From a checkpoint of a small spectrogram enhancement model.
Training: adam_atan2 at rate 0.0016, batches of 128.
Rows from block 10 of a small spectrogram enhancement model, named by matrix and row number. Rows with one number belong to one channel. Each number is 128 + 24 x the weight over its row's rms, rounded and kept within 0 to 255. All counts start at 0.
Before each channel's rows are labels from the 100 clips, of 14976, where the channel reaches its highest value: "top examples" is what is common among them; "lies over" is the class under the peak. Only what is clearly more common there than usual is listed. The data: songs of 200 made-up bird species, synthesised, often over outdoor noise. In brackets: how many of the 100, against the usual share in percent.
# convs0: first 3x3 conv (model.decb.0.2.convs.0.weight, 96x96x3x3, each kernel summed), inputs 0-95
# convs1: second 3x3 conv (model.decb.0.2.convs.1.weight, 96x96x3x3, transposed, each kernel summed), outputs 0-95

top examples: low song (68 vs 41.8); downsweep (52 vs 25.6)
lies over: downsweep (25 vs 7.3)
convs0.40 [104 150 133 121 116 149 125 177 145 141 119 104 119 157 154 128 118 124 128  64 143 115 148 141  95 111 108 116 129 134 140 119 148 113 105 112 117 117 133  93 149 137 124 145 165 148  91  96 144 125 118  98 105  69 123 113 123 152 138  75 114 148 117 127 147 139  94 188 126 129 154  93  64 139 124  96 152 106 150 153 137  81 144 163 117 144 116 132 123 131 129 172 133  93 139 163]
convs1.40 [100 152 116 170 116 135 119 111 150 125 130 129 121 113 134 152 135 115 128 123 124 222 122  93 181 147  62 124 135 135 127 147 118 131 132 126 154 126  88 135 173 126 127  93 116  89 135 134 134 168 144 173 122 140 135 123 132 117 160 157 112 133 105 145 142 117 118  87  96  80 134 112 146 152 129 161  93 129 168 120 122 135 148 168 106 111 154 125 147 122 110 107 122 161 126 154]

top examples: harsh note (51 vs 19.4); clipping (33 vs 7.9); text has "clipped" (33 vs 7.9); first syllable: harsh note (31 vs 11)
lies over: harsh note (33 vs 6.9)
convs0.87 [107 130 129 146 118 144 159  63 129 154 119 133 158 166  76 118 102 140 158  61 106 124 145  97  70 128 145 101 170 136 137  91 123 139 157 121 147 125 104 135 121 115  89 176 151 168  94 137 125 147 115  91 153 122 114 126 157 127 126 136 121 117 121 126 120 134 148 135  86 129  91 119 119 109 115 144 131 101  99 107 144 148 123 164 136 150 139 156 122 135 137 152  96 120 133  79]
convs1.87 [133 120 146 109 127 126 105 106  87 130 121 108 114 147  97 123 136 136 141 177 149 108 142 150 158 119 130 139 136 125 144 117 142 148 118 157  99 103 112 131  93 125 142 153  95 118 123 153 153  98 110  75 145 168 138  98 136 144 111 182 141 124 169 136 122 119 122 128 113 150 132 192 128  71 155 105 122  97  95 109 106 100 111  85 101 133 114 133  81 135  87 123 158  86 122  98]

top examples: low song (68 vs 41.8); rich in harmonics (65 vs 30.2); crickets (32 vs 14.2)
lies over: downsweep (35 vs 7.3)
convs0.94 [139 133 122  84 121 120 162 129 105 124 140 152 124 125 115 111 151 123 125  99 129 102 121  86  83  99 106 122 147 152 135 113 121 131 117 104 144 162 125 127 109 112 162 182 108 143 138 149 140 134 126 180 112 127 107 102  64 154  82  91 100 121  66 142  91 147 136 112 151 114 147 141 166  99 143  97 125 132 151 156 143 124 126  96 145 142  79 141  78 148 126 136 130 106 144 118]
convs1.94 [138 122 152  92 147 154 101  96 115 132  86 116 129 129 157 163 137 144 120  79  91  94 120 125 119 144 141 154 105 107 118 120 105 105 173 182 129 132 144 101 181 145 134 144 105 119 132 120 143 104 129  73 131 125  71 141 156 131 144 158 159 148 178 124 116 101 131 133 100  87 133 108 118 174 132 131 139  89 137  98 130 128 124 151 141  93 148 111 149 108  83 145 118 130 125 127]

top examples: low song (81 vs 41.8); downsweep (53 vs 25.6); first syllable: downsweep (37 vs 16.2)
lies over: steady whistle (30 vs 8.4)
convs0.7 [ 83 110 116 144 117 145 165 149 136  76 122  86  87 107 127 131 108 143  99 104 125 106 122  85 115 132  98 121 157 116 141 114 170 148 117 129 143 156  95 159 160 120 142 116 144 136 101 115 108 117 120 119 121 110 142 181 150 125 112  79 103 136  72 129 140 102 175 161 156 140 135 147 145 121 141  84 106  95 160 130 171  93 134 132 117 150 134 125 113 113 119 162 126 111 150 158]
convs1.7 [139 142 131 115 135  88  82 112 100 134 164 120 117 127 153 155  99 101 119 143 137  91 132  95 138 126 141 139  88 102 132 140  78 102 119 120 112 111 113 114 102 157 110 124 109 134 118  56 130 156 125 126 161 134  75 113 131  89 116 101 128 147 136  97 113 123 104 127 101 115 116 126 141 138 127 214 150  99 120 115 136 154 145 127 161  95 146 121 170 108  92 106 134 110 134 130]

top examples: harsh note (55 vs 19.4); crickets (52 vs 14.2); first syllable: harsh note (42 vs 11)
lies over: harsh note (51 vs 6.9)
convs0.12 [ 95 123 154 118 113 131 129 106 132 157 126  70 133 136 121  84  95 147 157 124 163 128 100 119 120 145 150  91 147 114 168 121 116 135 125 124 158 155 148 164 175 109 121 153 123 123 144 108 135 133 114 134 133 107 139 104 120 148 171 118 112 103 119 129 170 133 142 104 146 126 157 121 106  90 138 167 118 119 120 134 124 150  41  67 158 107 148 139 127 129 141  90 132  81 119 136]
convs1.12 [ 97 180 100 141 141 136 111 181 162 149 113 142  83 121 157 122 116 175 127 103 116 130 126 159  92 114  70 137 121 122 132 112 153 143 158 163 122 115 144 134 141 133 134 132 126  78 121 116 133  95  95 123  88 165 121 118 111 170 114  93 153 127 163 123 117  91 135 160 103 132 120 140 143 152 129 155 137  85 142 130 160 128 107 204 133 154 127 133 126 127 115 147 121 135 130 116]

top examples: harsh note (79 vs 19.4); first syllable: harsh note (45 vs 11); first syllable: warble (27 vs 9.5)
lies over: harsh note (77 vs 6.9)
convs0.47 [117  80  96 110 143 102 148  69  82  71 137 103 123 145 128 117 132 111 139  90 123 135 100  87 162 117  77 146 141 131 170 146 165 138 120 108 112 150 107  85 153 134  77 129 150 109 110 107 157 116 117 154 133 100 157  95 178 104  96 138 145 136 129 142 118 150 141 176 111 122 136 136 141  93 117 124 103 135 123 110  98 140 127 129 118 153 123 114 130 142 109  99 130 129 155 122]
convs1.47 [121 146 128  94 124 132 120  85 101 141  99  94 158 106  85 140 114 127 133 149 150 115 146 138  67  99 139 126 113 121 133 127 108 126 134 153 124 113 165 142 122 133 120 114 117 164 152 121 123 146 155 127 101 152 149  86  90 116 131 116  95 126 163  92 126 123 158  85 132 137  92 156 144 106 108  90 175  85 122 136 170 120 120 111 148 109 121 104 122 132  86 100 155  97  87  79]

top examples: reverberation (89 vs 39.7); text has "room" (89 vs 39.7); text has "reverberant" (89 vs 39.7)
lies over: upsweep (31 vs 7)
convs0.49 [201 122 128 122 132 114 148 108 180 131 148 132 150 116 100 146 129 139 119 124 124 135 139  60 134 134  61 135 102 135 134 122 118 126 146 159 124 139 111 111 108 126 106 121 116 136 134 167 145 150 150 155  84 132 137 148 100 126 105 132  91 132 163 132 122  83 127 145 145 133 109 143 160 102 103 111 146 125 132 176 104  82 136 144  92 117 128 118 110 139 100  57 106 121 147 141]
convs1.49 [142 143 145 162 132 144 141 135  74  92 122  87 111 103 163 191 114 131  98 104 103 121 120 134 140 136 131 139 161 134 124 113 116 110 165 152 105 147 170 122 132 120 169 129 102 116 106  74 125  69  99  96 139  76 111 127 152 136 128 103 110 122 108 100 156 182 118 105 135 100 144 133  81 121 111 154  96 144 126 127 136 160 142 109 139 113 115 116 126 129 152 151 128 155 150 135]

top examples: low song (84 vs 41.8); first syllable: warble (33 vs 9.5)
lies over: harsh note (36 vs 6.9)
convs0.63 [157 128 130 115 121 120 127 145 126 108 131 148 118 127 159 141 162 158 115 108  84 124  79 153  62 111 138 112 135 138 121  95  96 140  89 143  53 103 105 113 110  85 132 128  93 133 134 123 118  88 156  97 127 113 129 114  72 150  87  93  88 115 133 130 106 134  95 113  98 103 132 134 123 114 134 160 151 132 144  90  99  93 147 118 128 116 133 134 146 131 143 119 101 108 139 156]
convs1.63 [154 114 117 138 106 126 153  73  81 109 131  73  88 118 110 127 104 126 119 133 157 135 152  93 143 117 123  66 150 168 115 146 136 154 133 133 116  93 144 117 157  97 156  70 141 106 122 152  81 149 137 167 140 118 123 161 153 114 139 117 146 102 134 113 163 158 126 108 146 125 121 115 122 138 102  76 110 132 134 182 155 139 163 130 119 140 110 122 149 159 138 111 144 130 118 128]

top examples: arch (42 vs 18.6); first syllable: upsweep (33 vs 13.9)
lies over: arch (39 vs 5.1); upsweep (33 vs 7)
convs0.72 [141 131 100 116 109 126 138 102 148 161 102 100 143 165 100 157 145 154 148 126 114 119 155 118 156  91 148  96 164 167 130 121 176 171  99 127 135 149 124 119  62 102 102  77 119 146 123 118 147 120 112 142 123 107 137 105 132 134 148 146 157  98 110 121 112 135 113 108  67 143 123 137 111 132 131 118 101 146 137 181 138 105  92 115 109 146 144 149 123 155 124 102 167 154 124 174]
convs1.72 [ 85 149 110 133 123 142 138 185 142 152 125 133 148 150 124 109 136 166 151 106 122 102 114 128  85 168 185 124 103 111 136 123 140  97 158 147 115 110 117 158 122 143 133 145 133  92 104  98 147 113 165 143 143 110 173 139 109 149  96 106 107 130 150 116 135 124  94  83 158 124  97 102 127 153 102 111 146 114  76 128 149 137 111  96 112 149  93  98  80 114 150 129 112  99 136 104]

top examples: downsweep (62 vs 25.6); first syllable: downsweep (44 vs 16.2)
lies over: downsweep (57 vs 7.3)
convs0.26 [140 101 128 129 120 154 129 129 152  91 165 122  97 146 116 130 152 115 146 143  91 117  79 134  98 106 142 167 177 102 138 153 131 142 115 153 114 122 139 129 110 140 116 165 133 139 138 111 129 175 127  99 140  96 117 130 124 116 107 115 116 123 137  71  95 102 107  92 129 145 117 140 133 120  80  73 103 132 138 179 112 134 130  74  90 114 108 134 168  98 137  99 124  81 142 130]
convs1.26 [133  99 115 113 111 109 135  65 126 134 119 166 118 131 133 124 116 161 147 158 168 142 134 137 109 131 198 101 116 113 130 134 124 145 103 139 102 131 120 120 163 139 105  75 109 163 144 146 152 115 105 139 123 146 100  87 145 101 134 171  66 143 128 149 139 130 120 116 109 104  97 116 170  83 175 116 101 119 105 113  86 130 130  87 141 129 113 125 117 112  96 119 156 114 123 127]

top examples: rich in harmonics (77 vs 30.2); crickets (40 vs 14.2)
lies over: arch (32 vs 5.1)
convs0.22 [131 108 169 117 126 122 107 152 133  94 128 137 131  63 156  97 111  62  69 147  56  98 103 142 103 117 139 138 158 100 109 123 106 124 119 115 112 118  99  90 146 113 100  98 131 159 142  95 118 101 120 149  99 111 114 107 104 106 148 132 148 120  98 121 135  96 123 123 119 134 103  92 107 145 124 114 141 143 118  90 156 135 168 156 139  94 126 124 128 103 135 125 100 137 144 141]
convs1.22 [ 81 114 135  96 119 128 121  84 131 120  99 106 144 165 107 137 139  60 136 113 116 149 118 160 126  98 135 164 128 145 146 105 127 127 130 140 150 187 116 157 107 104 150 134  96 117 103 139 141  78  95 100 109 130 168 147 109 135 102 157 106 118 132 129 147 135 115 113 105 132 108 153  89 107 181  74 120 133 130 124 117 110 103 130  91 122 122 124 116 141 118 146 157  70 152 120]

top examples: harsh note (53 vs 19.4); first syllable: harsh note (33 vs 11)
lies over: harsh note (50 vs 6.9)
convs0.61 [105 142 128 134 127 108 139  61 134 158 156 143 113 155 105 106 139 116 102 124 130 164  82 133 133 132 144 172 135 128 107 148 130 136  96 145  88 145  79 123 151 118  77 137 120 101 128 142 105 124 109 150 102 111 160 197 149 121 128 149  92 130 120 155  82 116 117 161 110 127  88 150 109 105 120  69 148 105 110 125 131 103 108 153 122 131  96 160 122 131 121 126 154 112 151 132]
convs1.61 [149 103 131  81 115 132 150 110  96 146 123  90 147 150 129  89 109 131 159  87 122  89 124 164  86 127 139 108 145 113 119 135 136 108 122 125 118 109 217 107 149 143 128 144 151 128 150 122 121 115 178 134 111 114 122  86 144 119 129  72 120 134 104 102 119 144 116  84 148 147 135 107 116  91 119 108 143 111 127 120 165 116 123  75 158 131 105 149 109 125 102 112 169 117 113 123]

top examples: reverberation (71 vs 39.7); text has "room" (71 vs 39.7); text has "reverberant" (71 vs 39.7); buzz (37 vs 16.7)
lies over: downsweep (34 vs 7.3)
convs0.56 [134 119 115 162 114 149 138 164 106 119 131 113 147 153  86 188 114 127 174 106 174 136  77 135  92 141 105 137 131 143 145 136 111 141 128 135  98 132 123  92 118 148 129 142 164 119 116 152 165 164 102  90 140 107 106 112  70 131 143  98 138 145 127 103 147 125 112 143 129 181 139 177 133  81 118 148 137  89 126 132 122  92 140  74 130 155 129 122 148 141 131 122 119 141 137 153]
convs1.56 [117 151 175 106 128 150 117  79 108 133 123 122  96  96 131  87 138 120 108 129 112 123 127 121 150 143 111 117 154 129 112 122  97  75 131 108 125 126 155 129 134 137 157 124 127 164 125 119 138 154 183 124 141 165 170 110 146 116 186 116 133 127 120 166 152 130 149 161 106 112 124  93  92 145 134  97 143 131 131 120 217 154 169 134 171 127 121 129 123 121 101 135 151 116 156 137]

top examples: pitch: low (72 vs 41.8); harsh note (65 vs 19.4); white noise (35 vs 7.5)
lies over: harsh note (56 vs 6.9)
convs0.16 [166  80 123 145 156 109 153 118  93 110 145 122 136 122 141 110 164 100 117 112 132  85 109 122  96 158 157 133 139 127 141 106 167 117 104 105 109 137 101 111 119 120 121 131 134 162 139 101 140  95 172  98 139 119 142 101 152 121 130 139 131 137  81  91  55 128 124 146 104 125 141 119 128 131 136 161 129 156 117  95 128 129 119  53 107 146 150 128 133 135 150 165  99 114  74 112]
convs1.16 [ 88 139 121 119 119 137 110  67 108 140  97 123 110 132 112 111 140 189 140 142 146 129 143 161 126  96 134 124 117 138 121  94 131 139 112 154 123 103 150 109 140 110 141  89 107 133 117 153 119 149 111  93  89 158 120 127 135 133  75  66 134 124 155 147 143 108 126 125 142 144  43 178 120 114 145 116 186 125 127 148 139 138 100 100 109 116 102 142 136 141 126 115 121 105 128  97]

top examples: white noise (40 vs 7.5); first syllable: harsh note (32 vs 11); clipping (30 vs 7.9); text has "clipped" (30 vs 7.9)
lies over: harsh note (33 vs 6.9)
convs0.53 [143 111 128  57 115  76 145 135  84 105 115 123 174 135  85 120 158 124 121 121 135  89 138 124  91 114 153 162 116 124 148 105 119 131 143 129 153 163  84 156 142 116  99 131 117 137 138  54 144  86 122 132 141 104 133 116 127 131 151 127 149 136 116 108 124 152  92 101 114  96 150 143 111 117 116 129 117 109 103 117 142 126  95 119 126  79 165 145 155 132 119 160  94 128 162 111]
convs1.53 [150 179 123 128 125 148 130  98 102 126 121  78 105 105 117 134 127 143 136 146 154 167 128 164 110 112  89 120 152 150 130 156 140 163 118 169 121 135 158 137 133 107 147 120 123 129 110 152 119 153 123 130  76 165 127 127  94 178  83  90 126 111 150 136 144  96 171 160 150 131  95 184 121 129 110  88 142 125 131 151 134 138 140 116 139 154 108 122 105 154 118 145 191 115 138 107]

top examples: rich in harmonics (95 vs 30.2); low song (93 vs 41.8); first syllable: warble (33 vs 9.5)
lies over: warble (30 vs 4.9)
convs0.48 [117 126 141 163 109 157  99 150 111 140 136  99  63 162 119 159 136 148 142 144 111 138  68 102 149 165 137 179 141 152 130 134 131 125 119  91 129 133 126  90 139 121 123 135 167 129 144 152 121 132 160 103 108 153 140 124 124  96 131 101 141 105  85  55 150 126 105 106 155 154 123 149 127 178  84 134  77 146 122 114 114 130 106  97 135 128 132 119 105 139 120 122 105 144 130 127]
convs1.48 [ 91 134 149 135 130 124 122  96  89 112 129 163  98 123 136 118 123  79 117 171 110 109 111 106 143 142 116 141 122 117 119  79 116  90 127 103 107 144  92 147  94 142 175 118 107 178  89 106 160 107  96 131 123 148 165 141 147  89 124 138  78 148 111 136 160 139 103 126  89 146 139 112  96  94 145 169 144 120 123 115 149 146 134 110 124 132 121 165 100 102 132 111 111 120 177 147]

top examples: low song (68 vs 41.8); clipping (27 vs 7.9); text has "clipped" (27 vs 7.9)
lies over: upsweep (26 vs 7)
convs0.92 [134 141 102 119 121 175 113 138 140 175 103 123 136 101 145 142 160 152 146 115  80 122 166 149 152 123 116 178 124 169 133 170 129 156 106 135  69 124 137  97 163 125 117 167 142 119  99 121 133 160 130 140 110  88 171 145  88 149 110  86  86 132 113 136 172 129 117 157 122 115  83 133 123 122 113 119 126 149 101 122 136 112 147 141 122 151 165 127 107 141 139 123 106  84 108 141]
convs1.92 [151  81 148  99 127 144 136  86  77 151 118  80 100 160 131 110 122  69 138 160 145 132 148  88 134 116 128 106 110 130 119 174 133 146 132 108 151 138 104 133 120 131 124 135 139 144 122 156 124 108 129 106 128 136 105 115 141 114 124 217 118 132 147 173 131 173 103 123 153 154 185 125 148 114 128 124 113 138 122 135 136 119 151 120 107 117 129 112 169 135 115 138 158  79 110 145]

top examples: crickets (56 vs 14.2); clipping (43 vs 7.9); text has "clipped" (43 vs 7.9)
lies over: harsh note (28 vs 6.9)
convs0.89 [117 114 143 102 151 122 107 131 128 129 104 128 160 160 124 107 106 132 129 120 126  88 118  72 136 139 143 144 116 130 127  69  85 131 136 116 164 157 127 156 114 124 104 144 119 163 158  94 155 126 145 117 146 127 133 109 134 123 153 106 160 136 106  80 117 123 140 136 143 104 128  97 132 139 148 101 137 135 158 112 151 106  50 105 135  50 159 129 168 138 126 127 147 139  96  93]
convs1.89 [127 122  82 137  92 124 116 147 122 101 122 148 139 111 131 102 117 169 105 132 167 160 140 162 110 156 133  96 127 160 159 139 130 142 144 140  87 136 105  91 163 101 139 111 103 156  91 122 103 112  98 151  82 113 127 102  97 125 125 129 134  99 137 183 156 101  88 136  79 112 138 138 107 123 127 168 132 108 104 152 144 171 162 150 121 156 105 142 146 157 118 149  96 154 148 117]

top examples: harsh note (45 vs 19.4); first syllable: harsh note (30 vs 11)
lies over: harsh note (38 vs 6.9)
convs0.13 [127 128  89  78 141 111 104  81  78 125 117 145 117 147 103 122 141  96 116 116 143 109 104 126 124 114 107 142 126 157 127 144 122 110 103 116 127 160 117 134 120 132  91 154 101 132 119 134 132  95 134 146 162 119 111  86 100 118  74 121 118 151 112  92 142 121 113  89 119 122 104 165 150 120 128 159 119 124 100 116 130 114  99 104 104 127 125 128  57 151 140 102  60 120  69 121]
convs1.13 [127 132 140 128 137 158 118 128  99 135  70 131  83 143 144 137 152 147 117  95 116 107 142 137  97  97  78 112  90 139 123 116 141 155 153 117 149  88 110 135 116 121 134  97 154 111 133 175 106  80 140 104  87 110 108 147 159 142 116 131 144 115 138  99 121 135 146  88 134 161 132 118 103 147  87  88 154 129 177 154 141  90 121 161 137 147 141 180 121 147 136 101 145 101 106 144]

top examples: reverberation (69 vs 39.7); text has "room" (69 vs 39.7); text has "reverberant" (69 vs 39.7); buzz (36 vs 16.7)
lies over: buzz (25 vs 5.1)
convs0.69 [147 145 158 116 106 160 126 135 128 114 134 109 118 129 117 135 167 121 106 160  94 128  70  81  85 106 115 125 117  75 131 142 121 136 134 118 123 146 169 108 178 137 107 160 138 114 157 131 106 122 123 140 137 101  94 122 143 140 115  92 174 133 125 126  80 141 123 148 104  99 117  88 149 146  97 113 139 129 141 121 149 114  97  83 110  86  72 122 100 109 116 171 113 147 145 126]
convs1.69 [139 137  85 180 137  78 151 138 102 111 173 132  71 105 134 117 104 197 118 152 137 117 116 153 155 133 132 114 115 105 100  95 117 128 127 102  83 114 112 154 109 152 131 112 119 113 122 105 156  89 116 154 128 128 121  99 178 130 123  80  91 155 132 124 146 178 121 131 136 127 135 127 150 119 125 147 134 143 123 117  90 156 136 109 162 129 116 129 133  99 147  89 111 139 157 156]